config.yaml
encoder_head_dim: 64
encoder_inner_norm: false
encoder_layers: 6
init: "trunc_normal_002"
beta2: 0.99
one_sided: false
max_grad_norm: 3.0
batch_size: 64
epochs: 61.1
Rows from block 4 of the encoder, named by matrix and row number. Rows with one number belong to one neuron. Each number is 500 + 25 x the weight over its row's rms, rounded and kept within 0 to 999. All counts start at 0. Numbers have three digits each. After the name is the row's rms in percent of the matrix's.
# fc1: MLP up (encoder.blocks.4.mlp.fc1.weight, 1280x320), inputs 0-45
# fc2: MLP down (encoder.blocks.4.mlp.fc2.weight, 320x1280, transposed), outputs 0-45
fc1.796 133:536478494509500510499485501498534498491503520448454544522461503512515523520494483491530502492500519521492533489513514524500507465509525513
fc1.797 159:504501511497453448547519479476529502486501499468466538507500475500575500493484500502492504506527501463477446492500524493515545492495484501
fc1.798 060:491500530537602518496497544472504518507544496487499530468498449499496510499515542512500458486500501499479493510504512498499450468499506465
fc1.799 096:500512519499454491500498453499500503531477507504491497504500451505532486502468499499489442496496477511506461498544507491546501499496500473
fc1.800 117:502484412503569471470500522492503488495508512432484537498511500450535480501500496500465514505602493495534558473481509497509496508481504481
fc1.801 161:473502500558545501502471502496524523526493490483501567507537467446500488491513500475511456504463508479445507473514499489478491499466487525
fc1.802 112:502543500497497466461524503511489475500516510496488534524496522500483453494517501522526500499476502506501495505542498455501495511500497516
fc1.803 100:503512505501503513499483511556525524534481508490495490501546506499515503504505493517520489500470479500461480492481501544501482478484443509
fc1.804 124:526501494543502472485508480481543491498625475504464501500499496505503500483499499524505488517500565518513492476506523463504467500518500498
fc1.805 074:503503484525500499491481486506501433546450523505406513535500541521506493512499469459507507518483499490499500501496500541504512509478528500
fc1.806 066:485489506549465480520504494508503501500501500528499500460538537513512528504534491504502434495488503512502499542496515516465498519515510483
fc1.807 107:493502478502492483502512537487493540498508547485507487513477501505469524513510503502500499491514501489494502499490517497510507486495465453
fc1.808 068:499495500525432498494498503502491488499496499512499500515524508501479503500500500544458511496503498507500498527499436511485464501497504522
fc1.809 088:511491509565494451436488518500500500482403505501500492507521490454487545516513500491499580484500500500430484489543500501499510504518482502
fc1.810 091:502502499476501486499507536496516516499500444477499502480492499506534488513476534502496456500537459507496485504496507492515490503546489522
fc1.811 083:499500464532500489432443415514500533530500502498512480486499459497497481498515501500492518507499488500522493526504501437538480438542519500
fc1.812 074:504486496501453531500501463493500500553527487491463512497442497516486500494500493500439491522457499512502498579500512522462546411505498519
fc1.813 104:518502498498496511555478465523483500498505507508505494526497502498502471501505514515496475502502475491499513498500504482512500496522505550
fc1.814 080:546503514516519498494432498572559505528479499498502499544609485448456500499523501499535516537489500500497500527500457497514491529475500505
fc1.815 095:457492517499500498523512484486496480487552486499499494452499560518492510498498568506522533500485600495437468502503479479488539499549402491
fc1.816 079:524507470524502465481504509508500499510509468499478500493493477501511566534494489500488400460501527463458494462510497498493514471515501504
fc1.817 105:516504506532498490530481477502507482516495469493508512505499515495498501486490561483529494534492500461498500504508541502514509550495502575
fc1.818 081:527495506482500489536465521493504501472503503493451502470505485504485507513477522458519491519512454476505449505498479503533503529513515500
fc1.819 073:518507500512430496500500505498554499503536495488432504499510497498499498494511484534461497510506500499469485495484493501512499525502507501
fc1.820 112:503498497479541490529443520511511500505477505472493520494500506426499470508504404486484516559508451487543486499536481535427539516462500477
fc1.821 081:494435494519503537534424501500544407485505501482464493500492492499448476551498494501537500490507486476500504501468503492523517500467495502
fc1.822 086:493487502464521415525461577527507506540485503469500501562511529494503502499516504496497502499492474504500495494488500501500511544525493470
fc1.823 068:481474497510503499505477498479502503507524501500527529500499512503495493517485501510500547517456478510481500526511505500497473443501499500
fc1.824 078:496472549527502510528484498542545512510518492554500463507517503477489477509484528508495516491498481578452500502504526496583497500501499464
fc1.825 122:450479501507501508499518495558504508500506519497479519458517461568503531574506529501500483501490481479501501506501519493503475499498423530
fc1.826 117:501477484509508507504523567498478501460557536499536501473470509501443465501439483470517497491503494485501500503493502491487465504512476512
fc1.827 108:492500501493488531459494510507493503453515444471500490460499539475499498466512445543506512499488498521478490532528486495501500500502495508
fc1.828 066:480496496501505447502500495583498510495517471428487481509509499452512498499501512517444500486477467517504500500465505463497505499451472499
fc1.829 073:460500517500505488417479518500520496501440490513495502492500468500501528501495566503507500498478507500509382496470561498503508499539496500
fc1.830 091:483497471498492542499499502501482468505539496497467500488497503499485502507495485526501452505499458451500497470505533523529458512498505491
fc1.831 083:469518545499505539502491480474502490483497504503502499446487487529500514504532458500503535500465534475501503542452535515497515461536500516
fc1.832 067:500514500495518490441509475540454558488462503519493512537500487547427473493504452430438500462537515511517484498478491450502521473500470581
fc1.833 070:501513527494504533524511500504437508515462464509499514498529500483500512506500523500496467536498495502458526497505501504486469548487462502
fc1.834 105:469530485503514500516485505499500514456492499473505484500505503549425507516447500469490509460453501433502486493485469501434522472508496485
fc1.835 096:494581467477507501500488500521508504490508463501529491517506500478500506492496438524515514507504520490500498504491502497505505491492499523
fc1.836 142:479479475529488478502486501502484459482505517512503460503500472506546463498490503494500528491485500536503537515507518510402485500507502500
fc1.837 103:500484509486492505481500499495464506500500487466475497503469474500476467499502492494501491459490500508477504534508515504487503475446482490
fc1.838 068:502484504494501503501504481505460491504431446498492524500510553494505485482528506545550501478483518518488499513498494508504511506501500498
fc1.839 096:430537485500499502457520492510506484482504505410483471502501478501501501493493503455505510505493509500458500500566482518521500506509513444
fc1.840 123:439495476482495487474485500500513492511488408504507449524501543500523500511492499543490486527530529453498410493521486501423500498470533501
fc1.841 124:500500505510518517504510521498511505514493489542505530508484486420501500499512503513499474549521506515508459488508469502500502582503512533
fc1.842 085:476498499493519499503513420553507507436526494509527524570492528503478556476492493455500511513473518556572551495490490502498499467499500503
fc1.843 164:498499495507503545474511472466499456470500481466499493512523501502496502488500502534497508489548499496426501516455500500500455498498512484
fc1.844 119:498463502520506519411512516510508452499504459528505529501504490485500509537508501515512546571498416496498477499623512494495500491486498501
fc1.845 065:514514500444496500480469497478467497547500500483498492456499468421506490554466517529485500506507479500471545462504500529526530455513471474
fc1.846 075:497512497512506501489528512486494499432519481452452500469500506469507513457522505513501479501491509499502504503499501493498508480494526501
fc1.847 098:500506481495492509426500500473496498499524472525491503530578463457494485506531512510494499505500529465525476501514510475486479504491502500
fc1.848 061:496499514507503459475489509491495500471496498500501494499518500498453501500499500495481494518575495493476461411485485527541502510517514494
fc1.849 100:459495450493483498460502564501520492511500488485496547514519503473512470503505501476499461487502497507501499492479483500504525506536498530
fc1.850 128:467472499485523439500544525522497541514522549477499511500483486461508506490520463490502531479495514486486519530499501547484511524506497468
fc1.851 126:499556498450502463490502508463500488482493500499495512478521499516493495485507499578487500483493503499454500540554505530501461489443500500
fc1.852 080:514514515469499531549527537514486501509499500512463480502512499497484514533491503516489499494500480502512464375492499552523501499493502500
fc1.853 073:499469493465501541559548534467502502499495581516500499500497497502516486512498507502495497454512501486513496504556471496506528481528532472
fc1.854 123:444546517518521498541482499495498500500494500500500483501506485442490514452500486500487497499508526513487500501477476560489506500461516458
fc1.855 110:519518568530546491477506503493483522498496498480505517512489529518484534503497519516493452504542510542473485447534497489489514494502509495
fc1.856 099:462502413500503497495465499507517457480512503486477504501500512502500486508600513482489509503539516469504554515510426515514505500501498481
fc1.857 081:501504503480467508498474517539538471546495481493514496483500560496442503467505500501462528390545502505467514476480487500500498505500487493
fc1.858 095:500493483578471488466487497495492501510483493466443498538491502510469527552513519519500508500498457497493544501512501504549491500514449495
fc1.859 093:501486497502486524523502502500536468514497494506516542500507495495504500513479502505493506508494498512500484500518480498512460489548500497
fc1.860 112:504445493512440471507529517499481520506499491526492486529479498457500489498506539500479501512506535477504521509500499556495509503508499484
fc1.861 104:467505529500498488500537520500503505507478503517500555516514469478391491500473500554508500482515429509494491479492533497496538431495492566
fc1.862 062:454520495505534473520485556480506502495484494500544499499470490498481498448499509497518456500479493471481519497491496500497481498499517501
fc1.863 072:502496481499489502552492495485470500577500541500503495465534537479532469492502482498487500454485484552517501464516500548504499515498559505
fc1.864 088:512497448466587512510500500553464491537521507536523507491509486501502512527512499511518504526497484458506492500480511511498500486500475516
fc1.865 088:493500502523498470503500500502485500493536444456509501511471493500519574498498451505500520502497533509500479507556480494464502498515507502
fc1.866 105:566528513497477526495518530497534444495512494514501513493478483485501505510489471506500589502473498486521496509502479446500499498484501459
fc1.867 085:503488439541496459460508495514501510527507442494494524504469541462503490458517514512504512455508490560483504499496502500520494485497511519
fc1.868 123:539504531500499481533497517509510496491500545500458467500493480516498521501530505485481485504505494516513496517483468524498485496500500496
fc1.869 083:522491524499506453452504500500503501524488581485500516492478515471487504506503500528492432511462542496508500501462497501490525545484496501
fc1.870 107:435463510494515462490496528519530503497498467541507521496499500462538447507501507492519513499459505485491505498468499503491481487500485516
fc1.871 146:499487489484498502500500507526494514502500500495499502483462516457495535499464542501474511492501575491505486555551500492503492516555499499
fc1.872 086:500529467516490505531458499497508483500503604514510485562493500502515495498506496498501491519500481497502530547501499523518497530514500504
fc1.873 164:501501495509574501467500563506440501492468510391498500501477509500501492498526498491507477494483505475515462547511496543480487500502500513
fc1.874 076:533498500460496453484493538497523551495504500495481512548513508500469457580441500501496503497499529523473538497496508500545486495474497512
fc1.875 104:446496552499497510480502512522479490489481500492507491498505482483510485475540530522501501473510473556502495516499497464562477518501489529
fc1.876 099:512499503466501462508532486530510498531502506511507483493471500449500581482486487519487503495456476524454477497517500460498489481502456478
fc1.877 102:482502469497487498501472474504497507500517514507456513499482501540543590539497548505484483504569469496484499442516498507500449500486524471
fc1.878 069:438502564506465510476499499503519484500550506515465473500501502470502509492508500499511493514495518495504497522467484492517472534512503533
fc1.879 083:494525474450511489499513502500459533495497506494504554516500511500560500489496505522448513477496500498500502550496501490502502504507449501
fc1.880 117:506479505517503502503500510520518495489492446436501471503500543514517466507504492545507522487506479503502496502558543478511493530513522487
fc1.881 068:517515503534489471487503483517535506414461537552502576514499464500512500516512525489422487496501499517520500500495500524528523501484525503
fc1.882 132:499462529493497454550485559496521502503453497492505500540495545505509514479500500564484501521496500526472498505448503493479499428557471485
fc1.883 097:499452539496474544545463502507545508493484511507500496501500532429500495518480473487489494482508487519498520499507498499501439508489502497
fc1.884 083:519561499510491528456504487476473494513526513495506502480512500481489546485501484497495511507494506522494462480470497528500524508529499492
fc1.885 060:472495552500541498563498500414530495442497494504506502551497481517503500514490500494495469531500502512526503495523506517499484522500489519
fc1.886 095:513489498518501437499533503496500525517494452506472497515477506502495501480540501500478498508506497456504500499501500461506472500502497495
fc1.887 114:505500458505498485514524486596443511533462500536509467493492492500499489547500501499504475498484509450500492494492512495531540508500500479
fc1.888 115:506468509533501481503503498434533503520556452522502500440500521501522500500530467540501472499500530530495466526474501527528500499504498500
fc1.889 123:526517464500514500474506498504501497505612516489500500520497498499501542514508498500492462512529526482496500498508563476500499500552495564
fc1.890 074:497501557494438535502502459499484502496482498494499489499496522528480521500513493536513519527521497496498490497503493517511479498500508527
fc1.891 134:515441493537486500497536488493503491509511525519504526504500505492515500501500472487506511528500506421496505504500503520483507504500508550
fc1.892 071:505500509492505529498504551498536500449491531495476506500506539603495462484501500502491500519504494498501499510501495508496535535500454496
fc1.893 102:501516508431482443618522498513499507514531525510510592493500458486502503496549480514495482508525534542564497496500499516480531517497519501
fc1.894 079:495482500485472501500544468477488538484500497508508491501558530521500508501536529497506496490494500479542535436425542489501518491496515535
fc1.895 071:480508513503491507486528565521512486506497516518500520459495483530534500523479491482510528542474496491499495516499506509530395511500528544
fc1.896 136:498524464499513504491495502513473498493505558549511497457515517496492507495473487503499510497509502503478491514496536500482525472498479525
fc1.897 073:508499468493481498518497510500525508519504503458532521499535543506494501490458434462504541505470503530537493500501492517502500549471522493
fc1.898 067:442507499495539457479500531507531481496494488509501497513506500482476493522495528548490505500504463496509496556477510521479574540556525526
fc1.899 100:494498517481517509513524477476513497525504485464501527518491512511505497498489499497527486499419501493511478514499500500540492457517501504
fc1.900 162:526466493506511502519502495505519505517547514494489515479500507496495503536480538490488523499477492570500499500476467515497513499478558487
fc1.901 118:508512498500483511578531487538509502490536475503543486503489416484475509514485519511498527487487503491499507521489500515481507519506501514
fc1.902 073:499519482511429502499493501501502518526526499478497499481473496536506492493508504474505502497503379501508493498537396500557499509501517476
fc1.903 118:447494553520501500498511501501501501471499493510485525490494558461493505496474504505481540478457450507457439488485485550532459497498516493
fc1.904 093:490564476440477541477460496493494559535521496371515500482515522528503503464507466515500521503541483427489475472501482466495501512492527485
fc1.905 123:478496500499528514500520540525505486460501489514486519418504498518493488505502494537517507404491508500469493537517493523478527503513505507
fc1.906 097:507528495500474508465508522500477485488540500500518561497478500499486505497502465511495496494476456500503488506515501466500498528444484549
fc1.907 084:504454489488500495504530520538499483492512495483505449521500500489502499470511498502487481501591513465499525498497484519499496500493502483
fc1.908 166:493527423493503476512500528539496481496493500463564501561508496502530542514502524502507500523552498500459502497505498463533515501501488510
fc1.909 117:485562505500519510484500493500493570526506503500499504491497495505480431474495504525499479511500511428495427517498524455500502507520517514
fc1.910 111:518491525520507507499516500496487499441496482501494508470469465498497485496479473527501500489477560513507501511501492474500473497540512495
fc1.911 146:543497500503473490525503498504478523500456498500513522486499501545497472524507534499506507472503541468509495477493501464502497497508620501
fc1.912 081:500500499479487469536529506551499525438487447527500415518505501505495502499502500500483527501500495507488547463495491499480499496469484462
fc1.913 071:483482515451507505519491523505493522500500494499505526494489530500519532493504500487502499533462484537491492500497502500500511500447500506
fc1.914 071:447500478495491472472507457508496494501484468499502502504502500500491547499485515547537493480464508485487500511504500509500467565500513500
fc1.915 064:507496512499508516491529506498449493495509493519516522466520508503499500476509463523505521499531499540497501485487480464503504489502501547
fc1.916 105:447507521475504540450500493506500499487516505507505491475551495450495517501533498514515498499499485494514478525490536470529519560499500558
fc1.917 068:494495483499499492540488586467504526498479497479522471507498505534564498508503529505470518462487515501482516483495494497520490540578496496
fc1.918 070:474506511460500513414500498436507511502488498575498505500451459513500498531491504430508482477555531566498502507495510499507518541446499481
fc1.919 100:501484500488498444489497504463502509498524510485500500499501505495500547504461502501507494497454502498500504502500456500502472500501470489
fc1.920 130:445515503487488501518490504531487501493536459498423485505502500501610538490465530534501501480522478498486432512515466485489507504510452499
fc1.921 191:503499498498565483515549498512515499519490528500500501510501502497500487508495517508503466507499506473497506470502484496484495480492502507
fc1.922 073:477499499444553497503499517500484512506515512506538477501505483506501534538473486534497580500537518485451500480506495435495501508495461509
fc1.923 123:495485577492500493521503500498486480498523502492527504523515505491496500459439500499555499505481478502488509530516578474491555501501500521
fc2.796 126:482465540484552502550500500502500487481502512538498500500501500461509500518510512496483501485488474501421471495494479515487511500474498478
fc2.797 115:501515446521509522545501501496495555502490414438494550500500500491509521500501519499459598494494553500451503466500498496525497498489487477
fc2.798 068:513609532523537500532494517526500504497491480527476559500418502507500490500500499484446494501556500490503400517470501500536493500467498512
fc2.799 132:508502499524511545495478516501497508493502501501532502500448515502506484468503492501511566476544499502529500514515479503469446493500505549
fc2.800 113:474502506489461507489481529521479503554501501503445516499512499502508523483505498510498518496492510500483528531519508496491500526502480549
fc2.801 148:542490423506475491539476492496554488504529591504488516528496503499458450496503489510484497494516564501498498512519501505498538465489429500
fc2.802 104:475522504500483503599499502502490506524478505484492512478516501534488508490452486454502479500513496505513477500489500500559472494502479502
fc2.803 119:500586482508464486559510560504525473492523494527443519555502564504479502507494499517482522495484524493482522503497469500520543518495524496
fc2.804 102:505500530473501499560517500500456534495491476515495523491499491538501543496483494498548500502535491515551507392504502509491511505499503499
fc2.805 091:485494452508497500506501452585535490516497504523486497492510506572495525516478477448571501463497469507491494526493498462537489486523507505
fc2.806 076:508464497537496486501500482466463505537480498499488463489500539505498492496556513458476504451479511494528596487499497473507460532466500497
fc2.807 102:507585537509509513607495493506512489457484532431500501497499510500502541488511516486498484490494497498500473531498515475500506510520476501
fc2.808 070:501509490507461498533491484518481447484536489500506478500508494500497553493522490521487509502463509484478497525499496515473503487502498537
fc2.809 093:541479505481467505500450501503515534497470485519476553496500462536522470521500496496481500506521509499498493475526505552449480492496522483
fc2.810 070:487545489502484496497505485527517487507501621499523548526527494504511469514480502503515500481515508503497514495530504500486497475491539497
fc2.811 116:481500494507499499496503428508498500541509495553515465494535459424499486511479498474531561506498432501504500500513555500528500488502458500
fc2.812 082:531497439513492511482532501504457519590492486442467496508500495495464486505504529464514511454495492524529517496502496497500533508495481525
fc2.813 091:484495499499480478496493492471499504500450504517440516501442501505480503502499494500457461507516472518489483518506451502499511498498517508
fc2.814 088:454457489456506475505483498550476499501500481511530504493479454507486526547456519501480512491527498494484501501506498496500486488570511525
fc2.815 092:473460480517471516516493477485502475500476527487496478513496509530503501488499492530468500489515506527488524511499457497497507510501449492
fc2.816 086:503488521496483489520504528499488503501506534498510499498504476492495500492458545495496531501491464516539511606501500439504490554500501492
fc2.817 120:491499471449445491501500499476512472525558566495505477531483489508491498482489462498482531503497525474497528494571506508517503495511500497
fc2.818 091:442546501474498475415492502496524499492500504506493508512491498499501548501526446512500524508564489507493501512533500554480465499473516528
fc2.819 079:518467528525500518485501515481505491545510503482456512519483494528606495495497501499503494491509504531496489488472501504514500492508518509
fc2.820 079:483490500501494499500528543512472424530471511504528530527543478508499520477467499503501497467482521500451528473506574481526500497517495504
fc2.821 081:474494490495502495505515489517514484534485539469485453501551509512501460503519500522533442500506442502582498511495491475501506489501509471
fc2.822 086:513482534473482531512506464500494525500502551552500490500485511504457480482493505494531500514481488434437503490504520505475503489507569513
fc2.823 076:500490508500496500514508461513489509500498498495500507467511478499474542513542479500499500490489531516503508497514527481494500531498500504
fc2.824 106:472478475500523500475500509499461500506511507492502499472504506381507501499497520509508514530492488457515496509501556498487510445482524506
fc2.825 106:507495514538430521500511504509495497504470496489508477498507495469520499499506437564537495492378471482519479501484479533490499455552464485
fc2.826 118:498514543482488501471497472498511523504494496553525495528485502443533523486556553522498501535481500455479494494500500483468485479511514440
fc2.827 114:501513438510498504500477547506512564505523519501499503501503502465495537504499500480470496488539493518518477482466512501522499538500500457
fc2.828 078:464503536440480501500497467502505498510500489518512489521508497507508503476492522497413502523494478524500501498495523494499515487505490541
fc2.829 086:486505469501503502468495507501506467498528513495500484449535445492463525509494500501501499498494468444522502500498504508500506481509526511
fc2.830 094:474499470527500500508511509523503428551495484516442434501500482505502513527466517464500529515501497498506482492496468509493477506533472490
fc2.831 088:491472512567504450480518425470520535526448517479497505500505505501453517500500620500500464502494536491502480491500482501497507518496507492
fc2.832 066:499488532502500500454507525481509515499497487516567478478509518516498502500514514477448486500468581531501498503507497462499522481540482522
fc2.833 080:499500522484531529499492499479496499477489518500509503491511488471498458535472497502501497494509496514500495507477521489464501504467462541
fc2.834 123:475504498499509500496492501500566483506500558494494501514501522487504508506480501497522540489456491500499500502502495507450498479514463470
fc2.835 104:500491497502488480568489502506502501468503484498479502506501499478447474471498512500499475513497478497478480496508493515508512459448510418
fc2.836 138:513486518551509499525513502489498498514489506500460497516483495485520495498495534500502504481473522509449476502521501510466481445473507504
fc2.837 097:503509551501529520499491507504484506501500494513524502462513498466512508501502525473547500465498543503516491502474506500547507499502505476
fc2.838 080:547518486474471504491514497494477501500502500471535497504509508521585524478546508497531500501500517525500492519499495526500500509507499510
fc2.839 098:524490507501496506539488501500472546518411504521493509523529458490530494461461499497499512511502502515471497457489469483487512499466473475
fc2.840 134:473517505500503510493498516505503440515502448498558443520530515467500498474482484513500488489519480513495487470541479499495501508455526530
fc2.841 122:505496500506494513443482542521403509466473524502461505507495492432492510499497502587500553505513553510540474470470499510488546493498500503
fc2.842 108:519500477528532500529494500479516489555501494514502399494511495461512467555507533495500500500501507517491460492494500470503497507537500505
fc2.843 139:459514528509480524502509491499503494519502532507481523500497494486504482413537484516557438486473517511512514495500475499489463501500496502
fc2.844 148:516489501509496501485484490533471448494530497502528497452524495501507526499541492537498496498494430459497491474490477503499457473495500509
fc2.845 075:497553457404528492500461499495498494471500485452495499501461508485500500500471488509502496500456470501487499494550509499510501498500507508
fc2.846 083:543498496519511470417500500492499486506487573458495466501500503498502597500503509478501500451515503460512512467492500526500483472496497521
fc2.847 098:499536512459505456484500490496521514495479532499506500478509524523462497538506516514501468544499450527516509505548472566500536517496429487
fc2.848 071:512505520513506535488499500499487456499486496515493547480584478484528485501513533501449441502493477559510519457473500507454537507522515509
fc2.849 109:492500483500543524570459499545491495490500571514509514554453500534476482496501495601497565483509482504470495507469505462527514496533558493
fc2.850 077:538470502494483501500491487500506500500502416519500498498492503510498493501554505517497501506532499483493475523538502458522499488510499508
fc2.851 083:483499506543510515591510555496491485501489542451479505569483488521521489483500482460515493481483503508474550443470549499503448531505498498
fc2.852 088:479442454493509458499499500470446482529500529505507541558526501497498496503500491483492520500491491492479536510501500503545512493471532495
fc2.853 086:505503494477458478471487489499492504499506533494509487472485500498500502501504448483483505474500501501520479517539524516519508454496496487
fc2.854 095:539514493502453440500472482532508497497505464464528514516548501504494500543500484483496505495494526500483496514491500518534479520508495499
fc2.855 113:491474460483442499510502501542516474491529489547520500469518476482520468502501464484487496525502483491534503506477473547503507514498500499
fc2.856 099:500490490465486560507533498476503512505512510530491511484555499475518500434492482477482477511444475498509508473487526486510510498498503483
fc2.857 092:502496500474511511502470493503493497500519511497501514500478491471509508501497436527476499500508474507502500537460491501508501527518556561
fc2.858 095:473491496531500506526514499485498514523504462513522496495484500458539498447531468504500482524445532450439512521494468528506499519532504500
fc2.859 121:437487445503489500499457551495486490502501501502478454531526493513496503498514490544519552490603537509533503512498511500482507493435510501
fc2.860 125:508528500499445506512495499456522485507496475500537502485495504553487513531487503484535486488500470490476505493463489492511446511476518500
fc2.861 109:498495511486500491505520482502505500502519481522471525524525491487499510480500470575489495495513476558454501514506500502493508459484514495
fc2.862 065:500546502494486513556513500502501500499449489484539516488507520500482496485567513510501506482507500503525488510483429500493482486526517501
fc2.863 074:501494469503500480485494501482493519542500546522500500500497504484471496514517460516493535504517513504510498505508580501492493479426498533
fc2.864 103:480412498524494551495454496510496497502505514472547509547503499520493537495474524511534456474501502454504488495506475495494505504500441499
fc2.865 082:457509468500429514529522494500454449466519466484484542480512500560513519500440504512500498516536502493496444500532501479512465500457500490
fc2.866 150:383468459488501439498500495501458544488509506490494495498502487496516495501500511503497423487509491545489502494510522494506500487485495533
fc2.867 106:494558502512494501472501471497506523499502495499494459487507488525532494543517503475511533502498500487486567484529485484499475494500502501
fc2.868 125:456521486506498522500499491502530537508516488533462508518493504496509499574510511444483508490486563536638521485514492451510502518492500524
fc2.869 103:498506479494463492558487500495537496505470504512500497513507506517485507514517547500490498556512481499480522458500484481490471500500474501
fc2.870 087:500498500487521497492484507514500493492507540492502512477474501502497515510497492500485448500500485483503511456515513495536479527475390498
fc2.871 117:519505514499517517465561459421503419508541518508429523502501497498470490540476525496543499528507447492512521459478500508495511443503492524
fc2.872 081:490472479532484505500500552488449497414493523475474503509511510501496505479510499503528500462487501513493509516500507503498525502505500518
fc2.873 163:545500497490539490496512500523503503490501528418435487498538499522498500491534510511501458501497496509486494492599538501500499481492462522
fc2.874 081:536485500486496528386504465514473534515498500461532516499520500500491500529494502503507456505483503481464461479500488532500539493475509503
fc2.875 109:490488499547492528485494510503516449500453529474430501514521500523506545498486515496537458487567542489530516520510499482492559515500508500
fc2.876 104:478500498519460500483504476500516504504499501559494497482540500499500523505509495492446488514471483504427501535499508482499579523494506506
fc2.877 096:499498505490505501461505487514501489497483500481500497430493510501498484478497554503502502501487488493499492494494456498500402498466453479
fc2.878 076:497506558500486500492502501506505532484498478484460500477499432504491516515503506498528497501505454516458478511540493527460506561513518517
fc2.879 092:465500504582469493478518518460500510490475492499483570550549502540501482500521532495545519503492501498556501539563490499468469530520496436
fc2.880 113:510498464565505486510482517554486547492503515503521507500502500443490527485507501505498484503476542502518507451505514502495497510473500507
fc2.881 074:497499528526519439500506486539495488432506491500516501540508504497494507492497505487477506511500501555498495505534501493501501508535501534
fc2.882 123:502500475415474496448503501518555541507494516496507503507472506501507502519516518508501503564477500482502486494501498482508515520479508481
fc2.883 094:499494522449500485509482500493464462509471511500499495505494485498519525492505507474484542502480500503505450500504495495492504502516502537
fc2.884 075:485507505463504500524513526520463461500470491475491500499513499498493475506494499492511494496494495492508499497500449508502502504528563502
fc2.885 064:489519483501534543525499502500493497461436523491486500509505500496494500496510491453486495500500500493526504502499505501534464464469509561
fc2.886 090:503483496414500499499488501548500548481524485503524505472492504488512512519534588505470450504512499499460500461502499496456516505500478511
fc2.887 085:502500499523500495492492498489557519475499485501501499475509505497499473506511488515523494458512485502499511513523452495503499489487401479
fc2.888 099:512511465448496503495460479478493545501504533530520539516524501537479537502486427490490441488506500509500499418468503497495469495500501489
fc2.889 099:500481585481507517508500500476486510508462549520493490467489492500475474492529525518554499480466449484499520479472499510496497489553523492
fc2.890 089:500500537480519492505492548476499517491499542505591525486522511493545501513513500522482492501494493464498502503476501500503497466468427500
fc2.891 115:501500532515472493500504490577396505495491532505551488525504500499471521502513553512486474526526475483468484500484511486499473505502516481
fc2.892 089:521511500511500504473503505494451539500497506502505493547521498507501522477504500519508483499501507496470511496492471503469503490529492517
fc2.893 090:508488524502516535415537500500509476444511480498515499501503539545499510586481477483525472535528447504500508524539502500534500468489497472
fc2.894 084:506464502500477498471516500500469519439430503468513499498520438528527490446525536532510525532487526503503499465496514499492554507504522528
fc2.895 085:504538481512496486498514502468495424497481493515502471478444491502500476549556544535524502514515515517533480491498545470498518514507481556
fc2.896 080:545495585460556497503512501468483500493496498465514495496484502516477541500499588501501496500502548503487448486499499464467502526547466501
fc2.897 077:485472469491509501485479480525514537523497504472502498536502480430480496496514458499488532477500537526472503479571522500507503453488499500
fc2.898 095:491445456515500514472485500500495507556466457504504478505508522500502503503500507504462508503518496508507500501501490523495512503494493527
fc2.899 134:474499502498498496464516532507475475464494500543510517500491474478500470497537509517513497504528496512502496492485505512487522504504501496
fc2.900 116:521450559492501523452533498487508499514506501500515580501511506497478494518537500513582458539531488519499511483484504515492466491533510503
fc2.901 121:518508501501501495564559494498513501518520546495500505517500475502500505460458498500545518536476499452498525503500500476478501499517481499
fc2.902 087:508495501507507499514516515528506504484513521482499478452536502503448515493505499486501483507478426485465468496474500488426465479508433499
fc2.903 093:458492480487500501496491518485498504477464510508497474480503505538480500517527480504509424477532500445474482541481499479498500520517523514
fc2.904 097:474470502553501508491508484484518497495491529499496476489502492497447502483453562489502501495485519517482500527497505514499513500507499407
fc2.905 208:497487492517487477546495491473497513499495496493538500527499511546492508460461506502503503523497503497505501494505532471566493500458534498
fc2.906 111:461500477495495501463497502560501534470416492467498502518500504420464500494489496529500469500498501506440475538511501529490499503522501498
fc2.907 097:518499532488492473521570473504511546525485504512481524464491499508411501518484541499522498501516498502500506506470478535501545500577487510
fc2.908 133:454432503524535513490510563487499512505503500499494492480500503500480496498457495509500499526500405496532502472488500493500513504512496499
fc2.909 130:512501478556498503521504507488497487496516496499475498502492500500518505487484544492502477551477481461490487487512522488500518503519500498
fc2.910 101:471549504505500500484490493453466500511514507503500453442472429495536478512484510505523504518485511486501497519558500521519500500467496496
fc2.911 094:476499503502465498505471510494499506500515468494459500501486510511497498504455480499479502514501498498504500503500497503509516492514488506
fc2.912 101:505492502503491529495481525491521494488500516501497509499485497490553497499502498484503484489485534538539498515487501484523482473501487528
fc2.913 062:459495500467500513515520497498486531464522512490516501472499517497459516502498517517496501455483502500505539499501500505435520552487502477
fc2.914 072:526458463496502498514505544500500491500453518428508500479506510467516503500553513474513500483497491499505496482488491500498500491493489523
fc2.915 065:494471512500497497506508501498474492497496490522594484484487487495458507499498493506529500500500518495494499496491507513499576504504487524
fc2.916 109:532500509497474518520501531502496448498500471496478492527500497500503522532473484502498493496472506522524465499511505524508495491467496499
fc2.917 068:493503480513561503481525546476569518489501496492535500523523493511530494505505501524499502508470433495495491508447482489460482499460542434
fc2.918 066:491535527524500497492524527477505537476503500500503506521499476494497505510442493490490501500501500503509500578500499434491500531526523501
fc2.919 090:525508491500506495499500509579464521413501502495494536496502500499527482498480499520521530486527542506530508522493505500470459519496492477
fc2.920 152:442509516505487502536524505513529488503510495494500500500500495501514493492438557533496489512503501498459497531509501479510514510496502527
fc2.921 097:471500499475500500499501498489496501483565487499500500506497500507498568485499439526518560488512499588502495501508499502499499487480475500
fc2.922 077:492502553501531535527511495497507500503556503497518491425490500450471523520486540549507503483492496469486496501529499489510497497440486500
fc2.923 104:474442514509521499496503502497504516483512466497516500501500472447425502483463503500505495509502528488500497494540518501522485500496543504